python train.py --n_mels=64 --norm="batchnorm" --beta1=0.95 --eps=1e-08 --magnitude_pruning=0.7 --steps=4900 --epochs=96.3
Rows from block 7, named by matrix and row number. Each number is 128 + 32 x the weight over its row's rms, rounded and kept within 0 to 255. All counts start at 0. After the name is the row's rms in percent of the matrix's.
# b10: branch 1 pointwise conv (model.blocks.7.b1.0.weight, 52x208x1x1), inputs 0-207
b10.3 103 [128  83 128 128 128 128 128 184 128 128 128 180  83 128 128 128 128 128 152 128  96 128 128 128  69 128 128 128 128 128 128 128 159 128 128 128 174 176 103 128  71 169 176 128 101 128 128  82 128 128 128 128  81 128 204 128 128 128  68  84 128 128 128 128 128  90 128 171 128 128 234  70 128 154  81  66 128  94 128  97 128 128 128 128 128 128 128 128  82 128  63 128 128 128 128 128 128 128 128 128 128 128 174 128 236 183 164 128 128  95 128  50 128  74  58 128 128 103 128 128 128 128 128 128 128 128 175 128 186 128 170 128 128 128 128  79 128 128 128 170 128 169 207 107 128 194 128 128  81 128 128 196 193 128 164 128 183 128 128 128 128  69 128 172 188 128 128 211 128 128 128 128 128 128  95 128 128 174 128 128  58 128 128 185 128 128 158 255 128 213 173 155 128 128 128 128  73 128 128 128 128  81 128 128 128 128 174 128]
b10.4 097 [128 128 198 168 128 128 128  74  89  92 128 180 171 128 128 128 128 128 128  48 192 128 128 128 128 128 128 128 128 128 128 128 128 128  84 128 128 162 128 128 128  85 128 128 128 200 128 128 128  72 128 186 128 128 128  70 128 128 128 128 202  89  53 204 193 128 128 128  44 128 128 128 128  53 128 174 128 128 194 128 128 128 128 128 128 193  84 128  66 128 128 128 128 128 128 128 128 159 128 128 128 128 201  81 128 128 128 128 201 128 128 128 175  91 128 128 128 128 128 128  80 128 152 128 128 128 128  56 173 128 128  96 128 188 128 200 128 128 128 128 128 128 128 167 128 128 128 128 128 128 128 128 156 128 128 128 128 128  80 128 128 128 217 128 128 128 128  62 189 128 128 128 128 128 128 128 128 128 128 128  32 128 128  78 128  50 128 128 199 128  55 128 128  32  70 128 128 128 128 128  85  48 194 128 128 128 128  77]
b10.5 106 [175 209 128 100 128 128  91  47 128 177 128 183 128 158 128 128 128 128  73 128 128 128 128 128 128 128 128 164 128 175 128  87 128 128  67  72 128 128 128 194 128 128 159 128  88 128  94 128 128 192 164 128 128 128 128 128 128  73 128  82 128 128 176 128 128 128 128 128 128 128 165  38 174 104 128 128 128 128 229 128 128 190 128 156 128 148 199 128 128 128 128 218 128 168 163 128 128  58 128 128 128 190 128  46  54 128 128 128 198 128 128 128 128  39 128 128 128 128  32 128 128 187 128 128 128 128 128 128 128 128 128 128 128 128 128 128 128 128 128 128 104 128 128  97 101 196 128 128  86 166 145 128 128 128 128 128 128 128 128 128 128 128  63 198 128 128 128 128 128 128 128 128  90 128 128 128  86 203 188 128 128 128 177  52 128  45  98  70 128 128 188 128 154 128 128 128 128 128 128 128 128 128 128  81 128 189 170 128]
b10.6 104 [ 97 128 128 128 128 128 128 128  89 128 128 128 128 128 128 128  73 128 164 222 128  66 161 128 128 156 128 102 245 128 128 128  80 128  91  61 128 128 128 152 128 128 128 128 128 128 128  93 128 175 128 128 179 128 103 159 217 128 128  93 234 128 128 105 128 128 191 128 128  86 128 128 128 128 169 157  67 128 128 128 128 128 155 128  76  34 128 128  74 128 128  63 128 128 128 128 128 128 218 128 128 128 104  88 128 168 128  83 128 128 128  97 128  78  65 128  96 128 128 128 128 128 128 128 128 128 128 128 128 128 128 128 128 128 128  54  79 128 128 128 128 128 128 128 128 195 128 128  54 128 128 174 128 166  91 167 128 128 128 128 186 128 128 128  55 192 128 128  83 128 128  82 128 128 128 128 128 128 168 128 128 192 128 128  84 128 128 196 128  34 128 204 156 128 128 128 128 178 169 128 209 128 128 128 195 128 128  87]
b10.7 104 [128 128 172 128 128 128 128 128 128 196 128 171 128 128 179 128  82 128 163 186 128 128  66 128 128 128  57 128 128 193 238  85 128  79 128 128  82 158 128 128 128 128 128 151 128 128 128 128 128 128 220 128 128 128 128 128 128  68 128 128 128  75 128 128 128 128 128 128 128 177 128  55 128 128 128  85 128 128  72 128 128  75 128 128 128 192 128  88 128  69 128  59 171 128 128 128 128 128 128 173 128 211 179 128 128 177 128 128 157  88 184 128 128 128 128 128 128 128 128 128 128 128 128 128 128 128 128 128 128 128 128 174 128 175 128 128 128 157 128  92  97 128 128 128 128 128 128 128 128 128 128 128 128 128 128 128 128 128 128 225 128  85 128 160 128 128 128 128 128 128 128  49  42 128 203 224 128  91 128 128  98 128 128 128 128 128 128  16 128 128 128 187  82 128 128 223 128 128 128 196 128 189 128 128  36 128  82 128]
b10.8 106 [128 128 161 101 158  64 128 226  97 128 128 224 128 128 190 128 128 128 128  60 128 128 128 155  82  68 128 128 148 128 196 128 163 128 128 128 128  78 165 203 128 201 128 128 128 128 128 128 128 185 199 128 128 128 128 128 128 128 128 128 128  97 128  64 128 128 128  74  69  81 128 128 128 128 128 128 128 128  98 128 229 128  81 128 128 128 128 128 128  76 128 128 128 128  73 179 128 128 128 128 128 128 128 128 169 128 128 128  82 128 102  66  46 128 128 128 185 128 128 183 128 128 128 128 128 128  94 128 128 128 128  90 128 128 128 128 104 128 128 128 128 128 128 128 128 163 128 128 128 128 128 128  48 128 169 174 128 249  82 128 128 128 128 128 128 128 128 128 128 128 128 128  94 128 172  50 161  89 174 128 165 128 128 128 128  93 128 210 128 128 128 159 128 128  40 169 128 128 128 128 128  45 104 184  91 128 128  36]
b10.9 089 [128 128 102 128 128 128 128 128  82 128 128  77 128 128 167 128 128 128 128 128 128 128 128 128  62 103 128 128 128 128 128 176 128 128  57 128 128 207 128 128 128 128 175 186  80 128  58 160 158 128 128 128 128 128 157 128  76 128 128 128 128 128 128 128 128 128  49  57 128 128 128 128 187 128 128 128 128 128 128 128 128 128 128 128 128 128 128 128 128 128 168  83 128 128 128 128  88  28 128 128  76 192 128 128 182 128 128 128 175 128 128 128 128 128 128 128 128 191 128 128 128 128 160 128 128 128 159 128 228 128 128 128  76 128 128 172 128 128 194 161 128 128 128 230 212 128 128 175 128 128 128 128  31 177 128 204 128 128 128 128 128  82 174 197 128 128 128 128 128 128  74  75 128 128 128 128 223 128 128  77 128 155 128 128 128 128 128 128 128 128 128 128 128 172  63 128 128 128 128 128  71 128 128  36 128 192 252 128]
b10.10 103 [128 128 128  96 202 214 128 128  59 128 209 128 181 210 171 128  71  96 128  93 128 128 128 128 128 128 199 128 128 128 128 128 128  93 219 128  73 128  87 128 128 128 128 128 128 128 128 128 128 128 159 128 128  92 128 128 128 128 186 128 128 128 128 128 128 128  54 191 128  62 128 128 128 168 128 128 128 189 128 179 128 172 128 128 128 128 128 128 128 128 128 128 128 128 128 128 128 128 128 213 128  89 128 128 128 128 128 217 185 128 128 128 128  77 128 128 160 128  83 103 200 128 104  47  78  90 128 128 128 128 128 128 198 128 128  72 128 128 107 128  90 128 202 128 128 182 128 128 128 128 165 128 128  91 128 186 128 128 128 128 128  99 128 128 186  44 128 128 128 128 128 155 128 185  30 128 128 128 128 128 128 128  94 161 128 128 221  51 207 155 128 171 181 128 128 128 128 128 128 128 128 128 128  91 128 128 150 128]
b10.11 109 [128 175  79 179 128 128 128  88 128 128 164  49 128 128 128 128 185 128 200 128 168 128 128  61  51 128 128 128 128 149 128 128 128 128 179 128 128 101 174 128 128 128 156 155 128 173 128 128 206 128 185 128 128 128  37 179  81 128 128  47 128 128 128  87 128 128 128 128 128 128 176 128 128 128  99 128 128 128 128  96 128  75 174 128 149 128  52  68 190 128 128 128 161 128 101 167 105  22 128 128 183 128 128 128 128 190 128 158  58 128  91 128 128 128  91 128 128 128 186 128 128 128 128 128 128  79 128 128  89 128 128 128 128 128 128  62  81 128 128 171 128  77 128 128 128 128 128 128 128 168 128 128  59 128 202 128 174 197 128  83 189  89 128 128 128  93 128  84 128 128 128 128 128 128 128 128  77 196 182 128  87 128  92 128 128 128 128 184 128  74 128 128 176 128 128 128 128  72 128 128 128 128 187 198 128 128  78 128]
b10.12 097 [165  55 186  82 128  55 190 176 174 128 242 128  87  53 128  83 128 128 128 184 128 128 128 128 128  82 128 128  73 128 193 128 161  59 128  77 128  59  81 188 128 128  50 128 128 128 128 128 128 128  84 198 214  81 128 128 128 128 128 128 128 128 128 128 128 128 161 128  36 128 128 128  77 128 128  82 128 128 128 128  94  77 128 128  88 188 128 128 128 128 128 128 128 111 202 128 128 128 229 128  90 128 158 128 128 128 128 128 128 128 128 128 128 128 128 128 128 128 128 128 128 128  88 128 197 128 128 213 128 128 128 128 128 128 128 128  26 221 128 205 128 128 128 128 128 128 193 128 128 128 101 128 128 128 128 128 128 128 128 128 128 128 128 128 128 128 128 128 128 128 128 128 128 128 128 128 128  71  96 128 128 128 128 128 128 128 170  72 190 128 128 128 128  63 128 128  71 128 128 175 128 128 128 128 128 128  85 164]
b10.13 110 [202 128 128 128 128 128 128 128 104 174  71 175 128 128  92 128 128  79 128 128  91 128 128 170 128 128  68 128 128  82 217 128 128 128 128 170 128  76 128 128 187 171  89 128 128 128 128 128 175 128  78 128 102 128 194  69 128 128 128 128  69 182 197 128 128 177 128 128 128 128 128 128  57 128 128 128 128 128 128 128 128 128 128 128  63 128 128 128 128 210 128 128 128 128  85 193 128 128 128 128  80 128 128 128 128 128 128 152 128 128 158  89 128 128  71  84 128 128 128 128  88  84 128 203 128 128  65 128 128  92  51 128 160 128 128  92 128 128 128 128  90 161  74 128 227 152 128 128 128 162 128 128 186 128 128 128 128 128 128  85 171  57 196 128 128 128 128 159 171 128 128 128 128 128 128 128 128 128 128  59 128 128 128 128 161 181 128 101 128 128  63 179 128 128 128 196 128 128 210 128 217  65 197 128 128 128  60 128]
b10.14 101 [ 75 163 128 128 128 128 128 128 128 172 128 187 128  67 128 128 128 153  88 128 128  91  84 236 128 128 189 194 170 128 128 128 128 128 128 128  76 128 128  80  78 128 128 128 230 128  89  70 128 128 101  95  62 128 161 128 171 128 128 128 128 128  75 128 128 128 128 128 128  94 210 128 226 128 168 128 128 128 128 128 128 128 128 214 128 128 128 128 128 163 128 128 128 128 128 128  80 128 128 128 154 128 128  63 128 128 128  86 128 128 128 164 164 128 128 128 176 128 128 128 128 128 128 128 128 128 128 128 128 128 128 128 128 176 177 128  43 172  83 128 128 169  83 128 217 128 176 128 128 128 128 128 128 180 128 128 128 128 128 128 128 128  70 128 191 128  94 128 128 128 128  74  67 163 180 128 128 128  51 128 223 128 128  81 128 128 128 128 128 128 128 128 180 128 128 215  50 128 128 128 128 128 213 128 128 153 128 188]
b10.15 096 [128  83 128 197 128 128 128 128 128 128 128 128 128 128 128 201  70  50  81  75 219  84 128 128 128 182 128 128 128 128 128 167 128  87 165 128 128 128  66 128 128 128  82 128 160 176  91 128 128 128 128 228 128 128 128 128 128 211 128  35 153 128 170 128 128 128 128  59 128  71 128 128  73 128 198  24 128 128 128 174 128 128 128 128 128 128 171 182 128 184 161 128 128 128 128 128  94 128  85 128 128 128 128 128  82 128 128 128 128 128 128 128 128 128 128 128 128  62 128  64 128 183  95 128 128 185 128 128  91 128 128 203 128 128 128  77 128 128 128 186 128 128 128 209 239  50 128 128 128 128 128 128 128 128 128 128 128 128  94 128 128 128 128 128  58 128 128 128 128 128 128 128 128 128  67 128 128 128  83 128 128 128 128 128 128 128 128 128 128 128 191 205 165 128 128 185 128  71 128 108 128 128 128 128  86 128 128 163]
b10.16 095 [ 82 185 187 128  29 128 128 128 128 128 128 128 128 128 128 128 128 154 128 128 128 128 128 155 128 128 128 128  58  71 128  68 178  54 128 167 128 128  93 232 128 128 191 128 128 128 128  79 190 128 128 128 128 128 128 128 128 111 128  64  59 128 128 128 128 128 128 128 128 128 128 128 128 128  87 128 128 128 188 128 128 104 128 128 128 255  86 128 128 128 128 128 128 200 128 128 128 128 128 128 128 128  92  73 128 128 128 128 175 175 128  78 174 128 128 128 128 128 128 157 128 128 128  77 128 128 128 128 128 128 128  53  91 128 128 128 128 128 128 151 128 128 128 128 217 128 128 187 128  68 128 128 128  78  64 128 178 128 128 128 128 128 128 128  84 128 191 128 128 128 128 128  73 216 128  63  56 180 128 128  67 128 164 128 128 128 128 128  96 128 128 128  96 128 128 212 128 128  55 128  75  30 128 128 128  97 128 128]
b10.17 098 [128 128 153 165 128 128 159 215 128 128 128  98 128  60  49 128 201 128 128 128 128 128  69 128 128 168 128 128 128 128  55 128 128 128 128 128 128 128 183  79 128 128 128 100  90 128 128 128 128 128 128 128 128 128 128 128 128 128 128 128  87 128 163 128 128 169 128 128 222 128  64 128 128 128 128 128 128 128 179 191 225 128 128  93 192 128 128 128  94  73 128 128 128 128 128 128 128 128 176 128  32 128 128 128 128 128 128 128 128 128 128 128 215 128 128  85 128  43 128 128 236 128 128 128 128 128 128 128 170 128 102 128 128 128 164 128 182 128 128 128 128 158 128 128 128 128 128 128 128  50  73 128 128 128 128 128 191 128 128 128 128 196 162  97 128 192 128 128 128 128 128 128 128 128 128 128 128  76 128 128 204 128  75 196 128  74 128  73  60  58  54 178  73 128 128 128 128 128 214 177 163 128 128 128 128 128 128 128]
b10.18 076 [128 128 128 128 128 128 128 128 128  72 128 128 128 128 128 128 128 128 128 128 128 128 128 128  82 128  89 206 128 128 173 128 168 128 128 128 128  67  46 128 128 189 128 128 128 199 128 128 128 128 128 128 128 181 128 128 128 128  60 229 128 128 128 128 128 128 128 128 128 128 128 128 128 128 196 128  39  62 228 128 128 128  60 199  79 128 128 128 128 128 128 128 239 128 211  83  70 128 128 128 128 128 128 128 128  75  97 128 128  89 128 128 128 128 128 128 128 128 128 128 128 128 128 128 128 128 128 128 128 128  67 128 128 128 128 128  94 128 128 128 128 128 128 128 128 128 128  88 180 128 128 128 128 128 128 128 128 128 128 128  16 128 128 128 128 128 128 128 128 177 128 128 128  50 128 128 172 128 128  15 128 128 201  65  81 128  51 128 128 128 128 191 128  49  93 128 128 128 128  76 128 128 128 128 128 128 222  54]
b10.19 099 [128 128 100 128 242 128 128 128 128 128 128 128 128 158 128 128 128 201  96 128 128 128 128  90 128 128 128 128 128 128 128 128 128 157 128 128  83 128 128 128 128 128 128 128 128 128 128 128 158 128 128 128  88 128 128 128 128 172 128 128  93 128 128  49 197 128 128 128 128 159 128 128 128 182 128 128 128 128 128 128 128 128 128  68 177 128 128 255 128 128 128 128 128 192 182 179 128 207 128 128 128  92 128 128 128 240 128 128 128 128 128 128 128 128 128 152 128 128 128 128 128 128 128 128 128 177 128 230 128 212 156 128 128 128 128 128  77 128  78 128  84 128  61 128 107 128 128 128 128 128 101  46  99 128 128 181 164 163  85 160 221 128 128 128 128  49 174 128 167 175 128 128 128 128 128 128 128 128 128 128 128 175 128  35 128 128 128 128 128 166 128 199 128 128 185 128  77 128 128  72  55 128 128 191 183 128 128 128]
b10.20 100 [128 128 128 128  62  84  80 128 100 128 128 128 128 128 128 195  69 128 128 128 128 182 128 202 128 128 128 128  78  77 162  61  73 255 128 128 128 128 128 128 128 128 128 128  60 128 213 128 197 171 128 128 128  90 128 128 128 128 128 198 128 128 128 128 128 169 128 128  59 128 128 128 128 128 128 128 128 128 128 128 128  94 128 128 206 128  75 128 128 128 207 213  79  63  81 128 128  74 128  81  89 128 128 128 128 128 128 128  88 128 128  77 128 128 128  61 128 128 128 128 168 128 128 128 128 128 128 168 128 128 128 128 128 128 128 128 154 180 128 128  78 128 175 128 210  75 179 128 128 128 128 128 128 128 225 128 128 128 128 128 128  96 128 128 128 128  80  67 128 128  83  65 128 128 128 128 217 128 128 128  42 128 128 128 128 128 128 128 128 128 128  90  72 172 128 128 178  65 128 128 128 128 128 128 128 128  65 128]
b10.21 103 [128 128 128  80 190 128 128 128 128 128 128 128  44 128 128 128 128 128 128 128 128 174 179 103 165 173 128 181 234 104 128  82 128 128  75 128 128 128 128 177 164 128 128 128  72 128 100 128 128 128 128 128 175 128 128 128  62 128 128 175 128 128 128 128 128 128 161 128 128 128 128 128 128 128 128 128 162 128 128  63 128 128 128 128 128 128 184 128 128  91 128 128 128 128 128 128 128  68 128 183 128  95 128 128 209  92 193 128 128 128 128 128 187  75 170 128 172 128 128 128 128 128 128 128 128  83 170 174 128 128 128 128 128 128  79 128 128  57 128 128 128 128  32  60  75 128  95 128 128 128 128 128 128 128 128 128  92 128 128 128  89 128 128 128 216 128 128 215 128  63 128 183 128 128  84 128 128 210 128  61  63 128  83 128  53  70 203 128 128  73 128 128 190 128  98 128  80 182 168 128 128  54 128 181 128 128  91 128]
b10.22 101 [178 128 128 128 161 128  76 128 128 128 128 128 128 199  74 128 199 128 128 128 171 128 128 128 128 128  94 128  98  55 182 182  77 128 128 128 128 128 128  69 177  75 128 128 128 188 128 128 128 128 128 128 128 128  72 128 128 128 128  93 128 128 171  97 128 154 128 128 128  68 128  69 128 199 128  89 128 128 148 128 128 175  42 128 128 128  93 128 128 128 128 128 128 128 128 190 128 182 128 223 128  61 128 128 128 128 128 194 128 128 128 128 128 128 128 128 128  68 243 128 128 184  74 128 128 128 128 128 128 128 219 128 128 128 180 128 128 128  72 128  68 128 128 128 128 128 128  95 128 128 128 128 196 128  75 128 128 128 185 128 128 128 128  92  72 128 128 128  90 128 128 128 128 128 128 128 128 128 128  79 128 128 128 128 128 128 128  55 128 128 197 235 128 155  42  48 153 128 128 150 186 166 128 128 128 128  67 128]
b10.23 119 [128 128  67 128 128  98 128 128 128 128 128 128 128 128 128 128  92 128 101 128 128 128 152 128  66 162 128 154 128 128 190 128 128 128  83 128 128 128 169 199 168 128 128 128 128 128 128 128 128  63 173 164 128 128  96 128 128  73 128 128 128  63 128  69 128  79 100 128 102  75 128 128 128 128  79 128 128 128 128 128  99 128 160 128 128 128 128 169 128 128 128 177  87 162 128 177 128 128  66 128 128 128 128 128 158 128 128 128 128 128 128 128 128 201 191 169  77 215  42 173 128  37 128 128 128 187 128 128 128 236 128 128 128 128 128 128 128 128 128 209  43 128 196  70 128 128 128 128 128 128 128 128 128 183 175 157 219  72 128 159 160  61 128 128 128  76 210 167 128  87 128 111  81 128 128 128 128 128 128 128 128 128 128 128 128 128  79 128 128 190 128 128  69 128  81 128 128 128 128 128 128 128  93 210  75  63 128 128]
b10.24 121 [128  77 157  92 109 128 128 128 128 100 128 128  91 128 128 128 128 128 169 184 128 197 128 161 128 128 128 128 128 128 128 184 128 128 128 128 102 128 128 128 128 128 128  70 185  93 128 211 128 181 128 128 128  80  94 128 128  47 128 128 208 128 195 128 128 128 157 153 163 128 160 128 128 128  77 196   8 128 128 128  74 191 128 128  86  91 128 128 128 128 128 128  66  87 128 128 128  80  64 128  62 161 128 151 128 128 128 128 128 128 128 128  99 168 150 128 128 128 128 128 128 128  88  96 128 128  76 128 128 128 128 160 128  93 128 128 225  90  80 197  73 128 128 128 166 165 128 174  99 179 128  76 128 171 160 128 128 128 166 213 128 172 128 128 128  72 100 128 128 128 144  68 164 128 128 128 128  93 128 128  81 128 128 128 189  94 128 128  83 128 128 128 128 128 128 254 128 128 128 128 159 178  82 128 180 128 112 128]
b10.25 087 [161 128 128 128  77 176 128 128 128 128 128 128 128 177  56 128 128 128 128 128 128  43 128 213  66 128 128 128 128 216 128 128  88 128 227 128 128 128 128 128 128 128 173 128 128 128 128 103 174 128 128 128 128 128 128 128 128 128 128 187 128 128 128 128 203  80 128 128 128 128 128  71 128 128 128 128 128 128 128 128 128 197  79 202 128 128 128 128 128 128 128 180  64 128  86 128 128 128 128 128 128 128 128 128 128 128 128 128 128 128  73 128 128 128 128  64 128 128 197 128 128 128 128 128 167 128 128 128 128 128 200 172 128 128 128 128 128  87 128 128 128 128 171 128 128  93 128 128 128 128  91 174 128 128 128 128 128 128 197 128 128 128 193  82  82  64 205  21 255  93 128 128 128 128  90  45 128 128 128 128 128 128 128 128 128 128 128 128 128 128 128 128 128  87 128 128 128 128  40 185 128 128  44 128  69 128 128  51]
b10.26 099 [128  92 128  98 128 128 128  89 128 128 128 128 188 128 128  80 128 128 128 169 128 128 182 128 128  94  69 174 128  70 128 128 128 128 128 128 128 168 128 128 169  98 128  77  61 128 128 128 128 128 128 128 128 128 128 164 128 189 128 168 128 128  39 128 128 128 128 128 128 128 128 128 128 128  72 190  79 128 128  91 128 128  95 189 128 128 128 128 128 181 177 128 128 128 128 128 128  15  94 128 128 128  68 170 128 128  65 128 128 128 128 128 128 128 128 128 128 128 128  81  67 203 128 128 175 128 128 128 128 128 128 128 128 167 128 128  86 128 128 128 128 128 128 128 216 128 128 128 155  13 128 128 128 128  52 128 128 128  78 128 128 128 128 128 128  34 171 128 209 183 128 205 188 128 128 171  53 128 128 128  75 128  72 128 128 128 128 128 190 128 187 128 128 128  72 128 166 128  72 128 174 128  32 172 128 128 128 128]
b10.27 099 [128 128 128 128 169 128  81 128 164 164  68 151  81 128 128 128 128 128 128  59  81 128 183 128 128 128 128 183 128 128 128 164 128 128 128 128 128 128  62 128 128 165 128 128 128 162 128 128 128 128  91 128 128 128 168 196  72 128 128 156 128 128 128 128 128 154  89  93 154 128  69 128 128  67 165 128  61 128 128 128  77 128 128 109 128 128 128 169 128 128 128 128  92 128 128 128 128  55 128 128 128 157 156  78 128  69 128  49 128 128 128 185 128 255 166  57 128 183 128 128  25 128 162 128  52  91 128 128 128 161 128 128 128  79 128 128 203 128 128 128 128 128 128 128 128 128 128  66 128  71 128 128 128 173 171 170 128 128  89 128 128 128 128 128 128 128 128 162 128 128  24 128 128  69 128 128 128 128 128 128 128 128 128 128 128  93 128 128 128 168 128 128 163 226  81  68 214 128 128 207 128 128 128 128 128 128 128  60]
b10.28 097 [128 128 192 128 171 128 128 128 198  84 128 128 128 128  91 108 128 223 128 128  63 128 128 128 128 128 156 128 128  97 128 128 102 128 128 128 128 128  91 128 128 189 128 201 128 128  91 128 128  96 198 128 159  73 128 128 128 128 128 201 128 128 128 128 192 178 128 105 128  67 171 128 128 165 128 128 128  47 172  87 128 128  68 128 128 128  80 128 128 168 128  35 128 176  40 128 128 128 216 128 128 128 128 187  47 154 128 128 128 128 128  80 128 128 128 128 128  51 195 128 128  52 128  84  86  95 128 128 171  95 128 128 128 128 178 128 128 196 128 170 128 128 128  63 128 128 173 128 128 128 128 128 183 128 128 128 128 128 128 128  25 128 210 128 128 128 128 128 128 128 128 128 128 128 128 128 128  78 128 128 111 194 128 128  60 128 128 128 149 128  83 128  87 128 128 128 191 128 128 128 128 128 128 128 128  56 128 128]
b10.29 090 [128 204 128 193  53 128 128  78 224 128 128 128 128  74  93 185 128 128  97 128 128 128 128  15 128 128 128 128  77 128 128  82 128 128  74 128 186 128 128 128 128 128 154 170 128 128 128 128 128 128 128  68 128 128 128  97 128 128 128 128 189 128 128 128 128  42 128 247  52 128  54 128 175 210 128 128 128  56 128 187 128 128 128 128 128 128  82 128 128 128 172 128 128 128  79 161 128 128 128 128 128 128  77 241 128 128 128 128 128 104 128 128 128 128 128 128 175 128 128 128 128 184 190  48 128 128 128 128 128 128 128  72 128  50  97 128 128 128 128 128 128 128 128 128 128 128 128 128 128 174 128 128 128 167 128 128 128 128 128 128 128 128 128 128 128  95 128 128 128 128  89  69 128 184 128 201 128 128 154 128 128 128 190 128 128 128 128 128 128 128 128 128 100 192 128  85 185 105 165 128 128 128 128 128  77 128 128  54]
b10.30 112 [128 128 165 209 128 128 128  77 128 166 128 128 128 128 128 128 166 128 191 169 128  90 128 198 102 128 196 182 128 173 128  86 128 128 158 128 128  97 128 128 128  85 128  95 155 128  99 128 128 128 128  87 128 128 128  97 128 128  95 128 128 128  95 128 128 128 128 128 174 128 128 128 186 128 128 176 128 179  94 128 128 128 128 128 128 128 128 128  76  70 128 105 128 128 128 128 128  80 128 128 128 128 128 128 128 128 128 128 155 128 128  88 128 128 128 128 202  69 128 128 128 128 128 194 219 186 128  75 169 128 128  80  72 196 128  54 128 128 128 128 128 128 128 128 194  68 128 128 128  83 128 128 198 128 128 155 128 128 182  84 128  82  85 179 200 128 128  76  77  86 128  70  60 128  89  94 128 128 186  85 128  43 128 128 128  80 128 158 128 128 128 128 128  32 128  91 128 128  72 128  41 177 128 128 128  80 161  70]
b10.31 106 [128 128 128 100 128  94 128 200 176 128 128 183 166 128 128 128 183 128 128 128  98 175 128 128  70  88  82  84 128 156 128 128 128 128  80 128 128 128 108 128 128 180 128  61  98 171 198 150 128 128 128 168 128 229 179 128 128 191 240 128 128 128 167 128 128 128 196 128 128 128 128 128 128 128 176 128  84 128 128 128 128 128 128 128 128 128 153 168 128 128 128  71 128  82 128 128 173 128 128 221 128 128 128 128 128 186  75  98 128 128  89 128 128 128 128  71 194 128 128 128 128 128 128 174 128 128 177 128 128 128 128 128 128 128 128 128 128 128  90  47 128 128 128 104 128 128 104 181  73 128  82  99 187 128 128 128 128 128  51 128 128 128 128 206 128 128 128 128  40 128 128 128 128 128  74 128 128 128 128 128 128 196 128 128 128  81 128 128 128 128  57 128 164 128 128  60 128 128 128 215 212 128 100  67 128  79 128 169]
b10.32 099 [128 168  60 128 128 128 128 128 128 128 128 167  92 128 128  95  74 128  89 128 128 227 128 128 105 128 128  89  68  82 171 128  78 128  96 128 128 128  56 128 128 105 128 128 128 128 128 217  80 168 128 128 128 128 128 128 128  65 128 128 215 128  86 255 128 128 128  68 128 128 128 128 128 128 128 128 128  45  54 128 128 128 128 128 128 128 128 128 128 128 231 128 128 185 128  77 128 128 128  72  72 128 128 128 128 128 128 164 176 213 128 128 176 128 128 128 128 128 128 194 128 128  63 215 128 128 128  91 182 128 128  98 128 128 128 181 128 197 195 128 128 163 128  65 206 128 128  55  56  92 128 128 128 128 128 128 128 128 128 128 128 128 128 128  70 128 128 128 128 128 128  60 128 128 128 128 128 128  93 128 128 128 128 128 128  92  77 128  60 128 128 128 128 128 128 128 128 128 128 128 128  85 128 128 128 128 128 128]
b10.33 106 [128 201 128 128 202 128 157 128 128  91 128  74 128 162 128 128 128 185 208 128 128 234 128 128 128 128 128 128 128 128 128  81 128  75  90  64  78 128 128 128  80  59  70 128 128 128 188 128 128 106  88 212 205 128 128 161 128 128 128 153  39 128 128 128 210 128 128 128  88 128 104 128 128 128 159 128 165  12 128 128 128 128  89 128  99 128 104 128  54 128 199 128  91 128 128 128 190 128 128 128 128 128 128 128 166 128 128 184 128 128 128 128 128  59 128 128 128 128  98 128  64 128 128 128 128 128 128 128 128  51 128 156 128  83 128 128  81 128  31 128 128 128 128  72 128 185 128  40 128 128 128 128 128 157 128 171 128 100 128 128 128 128 128 128 128 128 128 128 128 128 128 128 128 128 128 128 128 128  74 128 128 128 128 128 128 109 128 128 128 128 101  29 128 128 128 128 128 128 128 128  97 190 128 177 191 128 128  75]
b10.34 091 [128 234 128 128 128 128  88  95  75 128 102 128 128 196 193 128 128 128 128  93 128 128  47 128 128 128 193 193 128  75 128 128 128 128 128  69 128 128 128 128 128 128  91 163 128 224 172 199 128 128 128 128 180 164 128 128 167 128 128  63 128 128  98 175 172 128 128 178 128 128 128 128 128 128 128 177  82  86 128  61 128 128 128  68 128 128 182 164 172 128 128 128 204 128 128 128 128  77 128 128 128  68 128 128 128 128  67 128 128 128  55 128 128 128 128 128 128 128 128 128 128 128 128 128 128 128 128 128 128 128  67 128 229 128 128 128 103 128 128 128 128 128  67 128 128 128 128 128  79  55 128 128 128 128 128 128 128 179  77 128 128 128 128 128  47 128 128 128 128 128 128 128 128 104 128 128 128 128 188 128  82 128 128 128 166  11 128 128 128 128 128  75 128 128 128  58 128 222  51  63 128 128 128 159 128 128 128 128]
b10.35 097 [128 128  85 128 128 128 128 128 128 128 128 128 128 128 128  44 128 196 128 128 128 128 128  44 128 128  55  96 128 172 128 128  52 128 128 128 128 128  82 128 128 200 128 128  81 128 167 128 128 128 128 128 128 128 128 128 128 128 128 128 128 128 128 128 128 188 128 128 128 128 128 128 174 128  67 214 128 128  67 128  61 128 128 128 128  77 128 128 181 128 103 128 128 128 128 128  86 179  33 128  64 128 128 107 128 128 128 128 128 128 128  54 128 128 128 182  99 128  43 128 128  89 128 128 159 128 128 128 128 128  74  74 128 128 128  78 128  68 161 193 128 187 163 128 182 105 128 128 128 128 128 128 128 128 195 172 159 128 128 128 128 128 128 128  82 128 128 186 128 128 128  64 128 128 128 179 128 167 128 128  77  86 128 128  75  87 128 128  24 128 196  79 128 128 128 128  93 128  54 128  87 128 191 183 128 128  22 128]
b10.36 093 [128 128 128 128 128 128  78 128 128 128 128 128 128 128 197 157 128 128 128 128 128 128 172 128 128  86  65 128  78 128  85 128 128 128  47 107 128  87 128 128 128 128 128 128 128 128 128 128 128 128 128 128 128 128 168 128 128 128 128 128 128 128 128  86 128 171 128 128 128 128 128 128 128 128 128 128  78 128 128  50 128 128 128 128 128 128  77 128 128 128 194 128 128 211 128 128 128 128 128 128 128  64 128 128 186 128 128 203 128 128 128  73 128 128 128 181 128 128  99 128 128 128 128  87 128 128 128 128  64 128 128 128 128 220 128 128 128 128 128 128 128 169 128 128 128  66 156  77 196 202 128 128 128 169 161 128 128 128 128 214 128 205 128 128  99 128 175 182 128 171 128 128 128 165 161  88 128 128 128 128 128 128 210 128  78 128 200 128 128 128 215 128 128 128  51  82   5 128 188  70 128  17 128 179  41 128  97 128]